{
  "dataset": "seven-segment displays showing three digits",
  "image_size": 32,
  "encoder_arch": "vit",
  "encoder_norm_position": "pre",
  "encoder_fused_qkv": true,
  "decoder_activation": "silu",
  "decoder_widths": [48, 96, 192, 192],
  "decoder_blocks_per_level": 3,
  "kl_weight": 0.01,
  "shampoo_beta": 0.99,
  "one_sided": false,
  "batch_size": 64
}
Rows from block 8 of the encoder, named by matrix and row number. Each number is 500 + 40 x the weight over its row's rms, rounded and kept within 0 to 999. All counts start at 0. Numbers have three digits each. After the name is the row's rms in percent of the matrix's.
# fc1: shared expert up (encoder.blocks.8.mlp.shared.fc1.weight, 96x384), inputs 96-191
fc1.0 072:551443496482517488452478528474483459391516466504435485439486481566494411451481518466449537554450397533489469474519510485500582507459423437480457492500471498508501505532512488504480568464536537478501421384507469528530459488544484512478486449493439519545478519478467511498504545519475522575
fc1.1 066:471466516535501528455509564513513520527513530437411502553564527494529499503535445551493487477454488444502488440489471505514578492486493519534528569522441524531516513452518502509434463465515497403512507511541548475447462467479466495460531413523484489548554493545542542515471498505510503531
fc1.2 058:572528454485468423568520516471529442477500386528460547477528568496513445502447524450507507504538439496489539527482488459451486534430529541511505537545505461510487557436456472504522472499543606560424414449433481567559474447551458520532482509482503481505498523443454431459439517451477506472
fc1.3 114:463512551458572481498562539506518438512496526543500403525502467518458495465556475527513529457532482569506487471478529524487533502453518541529448512483448514381534461520534555519572525570485563490487488444503514452512505584477522539491545506443569477557557466517497528489510489497435465547
fc1.4 058:483473488435477463496505473441451466523505445500507468477525484475497454478547480499579528512483460479501533464440457476439539517504448491449474432528498557567486468510521498512526466442468458538467484545445548495468434511527516491493484478523482505502504453531513474488514547491457531523
fc1.5 097:496495514517495512510511487475486467499476564439492532511521505471457533535513480416540485512476490489527532503495477456439481469566472511516546561470517532505549465549493387501495481481510578474459524442503508497498513550430542423537510567494537513533503529510541454462511531467530563498
fc1.6 111:545534473492482515531507508469562519480459547485449518512501446419496600602501537471497456480474451491504495562513545536471522484467481507458438532515460522489525470441499541529572453560512520465500545558515459551593528477536521519469476556481554467519504561540483471465432479478490481494
fc1.7 060:557460485450490430562572575522583494502495419541523510405547494503480462529524469500568504547508475526532521470555426491452524515434518493502555416496440485484507492570448463480488520502540545529463481535472557498547490494502534502477513468447491463539418485514514493480505524497491486506
fc1.8 107:536563493464408536529553511543488557481549469535471463533572494462447491453569443575507494486482502435480424550480505523503501508557563540518554490546558461551464453529512527535508473510541410466566514536511495496587517426502509493560498533476478551490455555415503545467500470476476467540
fc1.9 058:493518464468453508489429439508457449386520522493562527479417464556561552472563504482522460530487468451446461442489499460525469552440484500498585488486514392485510506457570426449520555492454510506500591482483485450517511558569486490532513515503467526498498554514560508475519538558486502536
fc1.10 104:479566501493536489495534491450562530500474534501534484533533494444551420493477479535549520494501400501533446498489515542485564519543511508528470559528533491485518500492432526521542526502523503476594501514520468525553468537501547488506537580505579510496498523413542521431512542479523522489
fc1.11 125:522525500435505441475503478479504460645481561508538540540586521520498480496438465423501507571488521521444440508463516509505395428587484455470536538534493483441506479475559501516533498537503493494500522482487514485586524527521560500556544502491501473475481491493493469497512433454528453560
fc1.12 123:485516518491546495484574507522527475450593466478541591532574538545522503502533546517540544455430443479562520585478487490456464537492513431519404490502507504541412562579528453505464476511546438547537526455374595521542503476462504528546399468584562474500510506518463505512503504479449504492
fc1.13 122:513503469536543506465523493507511530436579463542475510467540511470500529507507526556468496410457545524438532491482508488513535469507459495540473505575480504489469570500477500494495499537455543486508515514469545505418516499552483533495514445486488446546512486526489575485506452578494470523
fc1.14 133:510505508509596517510444486554459455543419526548529421509502530465484484489510510454493487541455570476497452503438554466490503415537463455466466504446511515479490495470476524473534472570505538532493521496444453493487492509557523520504548515490488497508577465555475498497453425458433527487
fc1.15 094:532490434443516507574487509501479481492545559463487527415567512519535485498514548479557512519530528547462478520463571455511463408479488388558445503498470475453440533456511480511551501530534467546538439431525543495436401459545468539441528474431461476498456586505467484507538513537491562541
fc1.16 112:476549531522513481569529467558583481502524465497500499530437558504469530579511490538534475460466464507492453528534505443429531476502583526480487492475496492488523573484482539455482540484563477473537559472475581506485496504491537485566493450506465520488502443447470505495451525535466451487
fc1.17 095:523515520478521548505442495487543580498577464464454568468447495518454496526490462523505465486539461504536495547547547538500518502485512503553499486509485454497529572512503395555468517512553486546563472521445508530513471554447464540522504550519425499451554506511524460503453499543502493457
fc1.18 065:573510435582443484479519548508459558481506528455502486515521529534438468488478457505464450547517549510517487468367507534478447525583466527538516364496481536501503504556507475509507496556560547539485518531500517472495483496486541442455547529532478461633500504579516524545497463520451479527
fc1.19 107:581519505462494504511446437479465533497507523590499522564557471513550434467469544433471496442501498561577454479522493493548495561421494477463397510523488494539591537524510566469560527494477540567482470475532490537469468425552485457491488542519433605554484545514512504509459487447474522482
fc1.20 111:436464503496477505588434551490490446586499482552459539511529514524472524529448498454486528483483484517460506552496544501548491521477507488517485525395424538526518586551457486461428455432491504511560447465504488474510515485482462554487496556448441504481537518492474486429514516572531536528
fc1.21 099:492459453540471512516566475490531472508597491448582485517460519471504537486526509469496528524491467475441490397537506549526487512524479422478500490488511505469468505524539488532543549509460523499521468518513449520496548446558451517508504505573533515470494507498463490504509515531506461523
fc1.22 107:500522525419476458434509435496530592464512481480496469530475463470537504528471458511470469504482500501477494514434551526425589460513482561510502509499497482548534532474492515506424504518522498548542520548449513513553498418455547507593487584462498423526535529465451546488502583588532480500
fc1.23 077:481487526461497480519522515511564522497523466515448437491545462530498505576499552483456448386474441563557447500448489489493515501485482539482501439495494465510562497493486480499559514588492562486571519504379535507504463475489477564512474527572477419534486477488472515566412500497491482468
fc1.24 071:509524519475459530585443511434501533483493391499510468534526434493477567444599478555508432479534533490518536500519460494467450502518488566465514508528434557484466431510480493496524461444539470468427517527445539459487482431436497556464508476533566504527501525482502460497495476483424451520
fc1.25 098:572513462489541546551470503453501523453528473509434534538471523483508439471531512499498558512498540464516499475498565486547506483514437495503468508527492502525454517406574528524528448507537552486434436463472520441495529537502510540531526431546519546419513466504448527497536501499496399458
fc1.26 065:430479518575494463559521475446588528471498516496464518517573564495535488462462453502500435518531500478511504526524417445465498524480521551550465448504473489512436446502424533470518457531475518536497468483518501543549528529444498441500500501530562545439524463491537475423530495534514434568
fc1.27 115:510446519551517502491506481532458427487464480456524507468480417496544463494453486444479455499514502514502513561473573547511498469484457506521474543479526463500511539422475518444537495458536453457470507472571509483438460430475569478430547424451464555513454540548513516558462489582488455514
fc1.28 148:540481458426598469518542515587535451443505487636448469575513518498540506475463544477461515444532524397560467461503543537551544503468440503550528495474505522494417415498456540495504498472450494493549420549463469468488538490510452435512477493443531589483508492525475468482494511475520417456
fc1.29 133:594556501507487506589517485446531484466544581492525490516471479601566503516473536466489492517490431493479473483489511522486527544530456557481502523535494472518551516477444439473490477424530539496494600482535504485512470543529513589476472552587491454462505478529506405550509520567491501508
fc1.30 093:505496435547443520464470534518494466499490472510514479535528527501479446458515490477500429552547418476489441443442522525522549562530476476505490510586501559470452521503569562440513487451502433537513541466413511550504510512558480524503524455523542520483535483542483463465589495484476490542
fc1.31 100:458435481410555497534514533513464502475480528582520549511483514503496544442515514491512501482504474483459524566533511466523455466532454506542554542483520551522428500507479542491583514480392541487531438546532489495462451489511515541493453405489498426477546535514446493557588554454480486458
fc1.32 066:530532575474484499449526544541506522531514522531499516579451519498510534488459450576489534445551483433443486559557519494500543443531501474499481458518522503494526457485525510456548464468519471541500487547533469509440458447491438513567511468519472479463435429495451502549564584573480508513
fc1.33 094:549555537471532485497519449476475475494548516427479535480511527458546477447503543515385499516509543501466531497460451536477450447502476519491494488491484431512541544469496490477490487482525536480504501460578407429539533547461552518457465507526546543529506473471596519508538486484504429506
fc1.34 059:544548566444528532504472520470461520461508442520441547518551442578508423503548449455434509516558517456527558452498515531430456481430488577487534588544537468537491528438512464529501497438511570511526536506525510535492525553494538537465514570546576543508564504461505477491509571494499487556
fc1.35 056:473519594421487509539460487535405484449456551483571485489508469509573457518477414484519525482551409485483464475548458499581452525464480510498506426494459426519515468516487532427524426514509496470526468475514590562471471547492440552490502550515489528505439451464572450551483539498475568549
fc1.36 118:487454482474473525459488471565518534535478512589421380493447519514472492438454524466487444532481498475497452521480519435588572549485509494532544521400525521490533585527486456489498409396530542507502469487526553428510504441492508419527508533455494539540595518505528519443462512477503458482
fc1.37 117:515476526548546423490465499456597497507439478602449413577487484448493476408443477524524457517492516483543503455507464468504496498524580426532463513491459591457540455503530494475553481491549527512573474522460519479498458478518445519501546550479501478571561483457537456581542507512519515409
fc1.38 112:481479540523541478521562508442560552483487441489498486511514535548600561444508429538501601570518485531478522465538500520480490468502436518498464494500531505524551487433480407446509487456422538512434486425451507507537523447513518524486509502499508500485454494467573511492519499496492520454
fc1.39 071:475498524517458461424489495481436438467537572456522497546530512519509460494544486471540513516522600488488560578495512470426514520500488437500537493508492461451469522468507509531469466511595512531434454457503510448613462550444528495549454488459573479498509462490529475448473476559434488451
fc1.40 095:535528567540465408521536541494460509494468515484492481383483458495486467409541529525499570517485469420557532494410446507555532500476493466478489483464470434483563593411425516555499518490489510568473468558552517544455494506499547532497531510530556547502519438499497557447511511523506507496
fc1.41 117:432428474490494487531513546591526485496528533531502448459464522505517562502506469500516453510511502586476572467523416493470543437528489499519513519417504494560432473594438531500484513512491544530514541516414465505568464510542544470448566495506492556510495503436459517493475505531491517499
fc1.42 057:522552442526543449489500487472417503527552557431523504492524560534533474502483493491516451547458522561433485450465383503418431486435445515541535439519515497479434429468395532513408498529471480454563586519472545532534451521546497560501523473543477538456499478459443563482492516475525501495
fc1.43 111:512523542482477444520478392478473488455455494495526488482486503564505539552517514491516514499458485530487492495477465543525462539439492528489527458482507493433487523411497536542472438453510552459490548479586476514461533411514500496542437529447435550570526541512533535536481527493455461474
fc1.44 070:528478394528552535571492482537446519464483515548443565492480471547518505568517512497513509529454433482518496507417510503522341460476519498516517507528477546503537532460488448520548471498440555471472522487525404530603494487485529441512464507477474557514543491499508461518560445424493549452
fc1.45 115:507517546462466431442434469544441434491454503467491505567516523543547433538556404477419453503532477492559453518542530465507551487456487462482466482584517557514426528520482526463455511532597512519401538454450473486514533475514500459494519459492465460515499462454521449467457513502472487521
fc1.46 065:493589499562543506394520487504479530487464457477465582439517457492481479485456502442483529466560448513465471434522522430461478500483488525491573536572400492562442561486530506421529482505556546469512424512533510467530496490479510517499493515486506488427436471528506449452516492542491483520
fc1.47 094:506526498574478503510447500506503554464435473491514579461389496501537465495439447491468504516486552515552554498495512498489575546506515487555482467534433444494468500475523519470504523491458520480413560480538512491520548537504497478494528472556505532526537480470516431483531547560577429469
fc1.48 072:523596486465518450442492517533537440477485455431546551478571523508506454412520530447486446517533518457483509454465446506489507580500522553483556474532465487474558567569471462487499427553568476474464513526490501525546524536494467546473524467511538575468464477467537481516467576487541529501
fc1.49 111:528483510516521528504517555535539435481544479530542477504481552530519459503489526470439521526449526545491528528473493485502482561526468457569520481470521433497519476533502477574435557448488498488514546526447431494512486545447509499531409516508466483529507433549511472543530492473540480537
fc1.50 139:512530463527541419496530527535504432462559461567457462526547461482433485504487500501491524477446425531553538459464521488494492516483517503452521511438460529508536566522474482458483498541528528456477424461479521477462502554461463500562539471516530534534507471502501477398496590506491479534
fc1.51 098:469510538491520501467515528526491492500516495492507529497435513523447527460550461513464447462453533519438516442471512495507461446493480569548541567533475504522498507593521493490421549496540553492474490509491363491467485485515518495485452427546509443433466417534509555611527483516546494512
fc1.52 109:478566540516506504499528500558528526457478562403446583462552481505531493479541521477593483470417533477462548570495497533501513479535523482538471468490413525479515501552491512481560468473497519478438447493534532550522540509440493466479572466534443541522464529405504577494473513452512458496
fc1.53 101:466497495492472535502471510580526487492511437583481472525473542452542520498535498493502529471478556486499500524560492510437533513386549442442547454432487510475488519508576496518486499520556540448493504523447484535522501487395426537474582451512529505468486497513451477478483391455511467522
fc1.54 064:524559495511483519512468521535480449476460437548476506481522503490418550544502508520564457453539420463539444521436478461451546568538494440551473524613499495487489500479522483554539453512586465482507451506496462547477508502484543506499581406557447464471468496470443535541506529528511488492
fc1.55 059:513429533479591489456481479507534489474490499496517518431520464569551609501480486466596460465489467408549497470523437446504535531542526548508588435517497545547442476442445447445498464566590515520519485477562479467477502539557561506505510414466560502500579496459493491520487490487519500539
fc1.56 094:607484521455442455465535500450475545491517537538597526528436535519519491472521529560535475473509457554484512454526476526451492568460437575503503447524439474508482549558501502437542544464442422451516523505493536499527560462522439482462565478486397468482508471528532493468528438608418551461
fc1.57 075:474538460548497452485468482453472534567506491517555538444489498506520456501502560534483516469498547485450463473486454520450511519507464593545525498468558506559456493485496435497506466515494500482499479502552502549571530456491520473481582547531462504457493521543415419562504519512498474465
fc1.58 074:484479463494526438496547494487458593493535481432515439563522517509480506530511525579511509475448454495460589505493457509474413552528440497520547518569463537544480486552539506530544453504479502533455507495534486552524500491491519494503467484517482475457514528536454530452460455530537476465
fc1.59 124:458582464396554491487437452492507507482508558547470540475487505583558451529462490484447463449540467560432524504560512460466449533393507489571467522534540523518486486559527462530535484495432510542479505449531530500467497555529492484450497484522513517544492557587463450433530567460400521488
fc1.60 115:546392470503550513554519485466506508461508491558405542527540539466497537477444557470508480504463571496498581454403485459532467523480485558528474530514526397533532523454482520498512478484511455524413517490529493443477608502452495475536449467463518485435480508482541481510515484512493462520
fc1.61 105:506543444497534614468504465518534470473557524553481582447513467483541495498475509593540560522449477478451466493455464523500523539559492425501527479478470496485574532504515400445466495438472514446448514438543469529529474550551537485402495567491484455523456453502430478483559511477521545506
fc1.62 113:492459487447516542570495440520498485485525524518493526477502425526477507539534461550542510388498535515507490496492417523479521463483526467492456548538529467506544441460518512576512495578533460494522576481458453437501511587456477517480488573559552499591548483525427504543545502442481542447
fc1.63 105:553460542574490441529439473485452491498514511481472532493498497488580437520446538590494463544575496530525508471553507549445518489508493536481561473489526427507570472522486453578545522495488463531517458479537527495512558504439480552562567499576466449488522506492490477466467495497570541433
fc1.64 100:469502522549553494537525567547493470520514504552474502553481474524537501454537537535512615522484507480516494531430474437485486553555535431517472469510512473467467475466546482492542493489493539497486529423431487500499425504530502503560576447527523562455507472508529454521540516445517539516
fc1.65 096:539458567488527511483549538516541414526514491532472574516479504526483554458446502549527420459511548447478463505472553485548522485497416553517546528451455442471507482512463556519482561564485549472520496492542486523528498481491541524532547459479555508455484504471540438501497497531465542477
fc1.66 142:533526481441469482536490482546483529458501528496508531521581580458471491523565517447485505460546464503507507465464446528457615560502541503510481535466530531497465578459548577583510527489527534489488460425488438450523507496472486488462459527460416456537532459503480453552449459550523518467
fc1.67 126:490523528542503484484490513491461503491525495669482482439494534479430485489584427482496429522496500521483514560496524482501481491464528459486558472541506483522467533533422493423484463537524496571533527551418491427538561490495524492463460511408511430506574478512502440495475470517410545513
fc1.68 094:507512486465433486493480540565488517431504483530533531492559528520548466476538485459541518504478481455558557453494531554463506544463486500486562492516486553439508449482493441463474475488517553455499475525501532469528516466483507459490484480494461459540507548565519589540502494436541493381
fc1.69 098:457475492511570489507422445452500488556526481582511474496457494495467511503542443517490429487562463436510485493489469527532482488436530464485537517530406478508496536533537523461458487517533541477467492473489515485548461554502587531565532501489558463442525483465514481541482504504478450442
fc1.70 112:512494564589524496495490474489448454458459458556555532518484485427410484426479454548514506633517426438501482494491475527515447454461471476518490469462550522503501560539491539521517475499549485542535464471453495479479505523519441454518482529509453401474545542548563546531498427521516494478
fc1.71 082:508489517517529455496554471449564636493508492540450549490490511507563554501535525576554515470597450455442465466476514561459564505470443505544494538498502432547557523448506505465547514436480448529440511466520470461519485510434558525502569457482504514557514486483446465523514584523546490445
fc1.72 137:557461530477459474560458487438450498563523533532527510527477483497556510506525480428443474484454532506495501493556523496488490501401533454540468543531493588525553459535486474530437468469500456494419463546518501543503473523493443512537447510568422532508532479543451496408502474490527492501
fc1.73 061:482523454461533460454458528476545530450451573498549514459463486513519509426487534471533472528608522546481520505499456548482488535435537512478498528592539507480436465558427473488553485514518528536512498485515584498478469560519611506587491496559480445513490432458493508458471504440466502479
fc1.74 117:530465512500533459507531481442588524516528455506507600522467415418518383512478472478500513540511506543476500548511469483518434510457589475530471485411518549440427546592509534453547499584590480470560504488500553526601541531508474535486519427446507488464532530501465519480507508468516463497
fc1.75 075:496498519490570552551528505502495521494497513504509518488502503451496461444501469416504474560453484456521512458500476468515525547504502491474550502566432585547546480518498436470447486477487460471430517469498551524425510478536416543543574533480569523497507555488483506533473464560437508474
fc1.76 105:506499512525481485539471514504505561523479544522513528503513484550505520505559515552492516489542543508500516464510456449472467444553491543500547476527388519450500459489541574451475531527450474423484523528530550524449535389533569401484519544479447534535439444512522472501495522444433482537
fc1.77 142:518499438555530505411614477494500458477500506500493507564462500432524552488474583500450466467480543506524551469493446462481528522507441522559524542595557450499473488465546526543535478459507391506543483516521421428472515473508510521495438486476479456521548490511483453514454543541542460495
fc1.78 056:497526484535484425503534511477481551560509452520406503397601562442518388549485596495510488557417432471476505468480488495454525472529559548556505519474524512481513484473431452499471466481479439480491502429541462451487493518543533502531570504504443522495515557471522488478550494517469523569
fc1.79 120:465493470497530424478485533470573465487456509470463520497554481526545494476469485494506508478515490526524444478582443515487521457440495495483442492524511548463442538565471539561495495565460453491517446480480442530501517532509506447475529537533452574537474541508515527479514501476442437488
fc1.80 107:455482428455580548439490510503533587465447541477519438470474480469463468466584466460474502473497484447466524486473491511492474437503479491484536434440491510540509512513522583496544516577529556539441544509494479533460519540508569555613514496497511496547492506522511484474438450515438449554
fc1.81 064:531462507529507478579480567458468537407508466494446532563495499551520519493444462468536535493569419502548457472597448477457521547450595454494478504543475572477410503549453463472462509502492525568519532464489488591495444438536469466471452467523482449488505445496539468444520504437533499513
fc1.82 101:530482526422440565522480487452478512496498493469475458531470531530429434484460551494507505477532547491518532431487506456520499499502426497570455482514496494524515445448530479461499491419497503491472527486549487557493507558512540509420529511526546476547490488456564486457471502537453545432
fc1.83 051:513518527427512396517512517454564446492508554510483502456486554554512487499470540540477516559509499558436528446475476498460467405532507584427470540548548463500427467431459540423549502473498537489559520499514476541521466530507526427528476469502493501516462485508482541457481489498461487490
fc1.84 107:515487507532460533543598488503451411435523489505425494491514512494546527571474490528534473480419537479531590547436455513469429524520543559517493466543525460498522548480472500561440492431516535454471505470452432500484493525553445562491632418485535427514535498440515402466462493501519538525
fc1.85 101:501405524506495582501476553550465535462512542493478520430427546462486543551467527500551507499516510476449428531515470541515531513478528528512529499520539506536456518440490581494515537566551403437479509497514487493511549513500516512493512522487487499431523470479483524510482444478492476509
fc1.86 070:532521495482488487414547454561535494435409523515469504482552475500577518512559559504519553493419508511524503519417517585518527452566625502520475469534469447570448475543514539508520506530512485542480550462509476398483492443523505524526439473464438550458521435491484451466516469501422455548
fc1.87 121:532496443455476454484565581517490567502466459489500435480460466591463521501512513537548580503490487519504605561564466487477507496492523493527422415434458477495501486567547484429548492489482535531523478542505557483478426520468509493505541439553536479485536488454448498479435498551497520489
fc1.88 120:484510516478492491417485531576531558470488547552441462439511555476506478422492414554571466486526484467475422469471518521482591517475522498493479564513492517518495527530573511513554520414461488478514469496500637481483522458484530473544517497425510495465550494493484552466474529510589531445
fc1.89 091:571536518546494504526464502482528490504494488511496501428455515479568521458469514416482512526494476428464464467574481546535486521537463472525544535586484459574477533446508489496497562509460600520517508476556450489509457453520562537500545563490513439532432398474456384471498595531507537531
fc1.90 146:426384510506539489474506512535504542473491411461452419502432532533513455564413482501526578475473465485537510573555501474554536506449458551578508538457482514471542510484513526464492431500524488525538485507446536465491483519507545466494503502500471517521472526504469482542454504515482477461
fc1.91 116:492520522586487457496478478472497535470504527438526469493488488525460482508500494460523505503545483569550528481512517491459526459477551480489492497477517462506497516469536495520437493537522509533480484519553530480460522533504510526476486474552493473507491491533570481542525465584498442409
fc1.92 093:463526483487499500500468508501525510507444543576491517559488479559530504504518443563531483539539514588425502500508422499495442498475500590591533516499515594487424549517505522545570516483523517499509574488448526465445481522504433539454537511534487529511432468512480445535474452547447544496
fc1.93 122:518535542481476571544524524522506482507519517526441557519473479589436558494470456487460510473437519473481398489524453595481566524519582560508539527440464492582501468533487521498442506440462514473517494469472591529456470473516523428407576444496476477513527557512441534509460483499564509466
fc1.94 095:514507495604454496528450530536492443503418434525545569469513555518504541547437555489503488576458568568469414494514553475471567475477424479505530493446479434511509534502591470479506544559554505498485535523517464457499501530476485498595541475495480578447539445443467424490515446490445445487
fc1.95 056:427526608537513559458474476464494556504501467462454547517492568569470534450586655482463514487531508434505495510503537444499474509535445535537506537520501497539449499598448432490499475497442570551486529551557500550478521492523505535505471548494468471508552520456448554508496519487420564453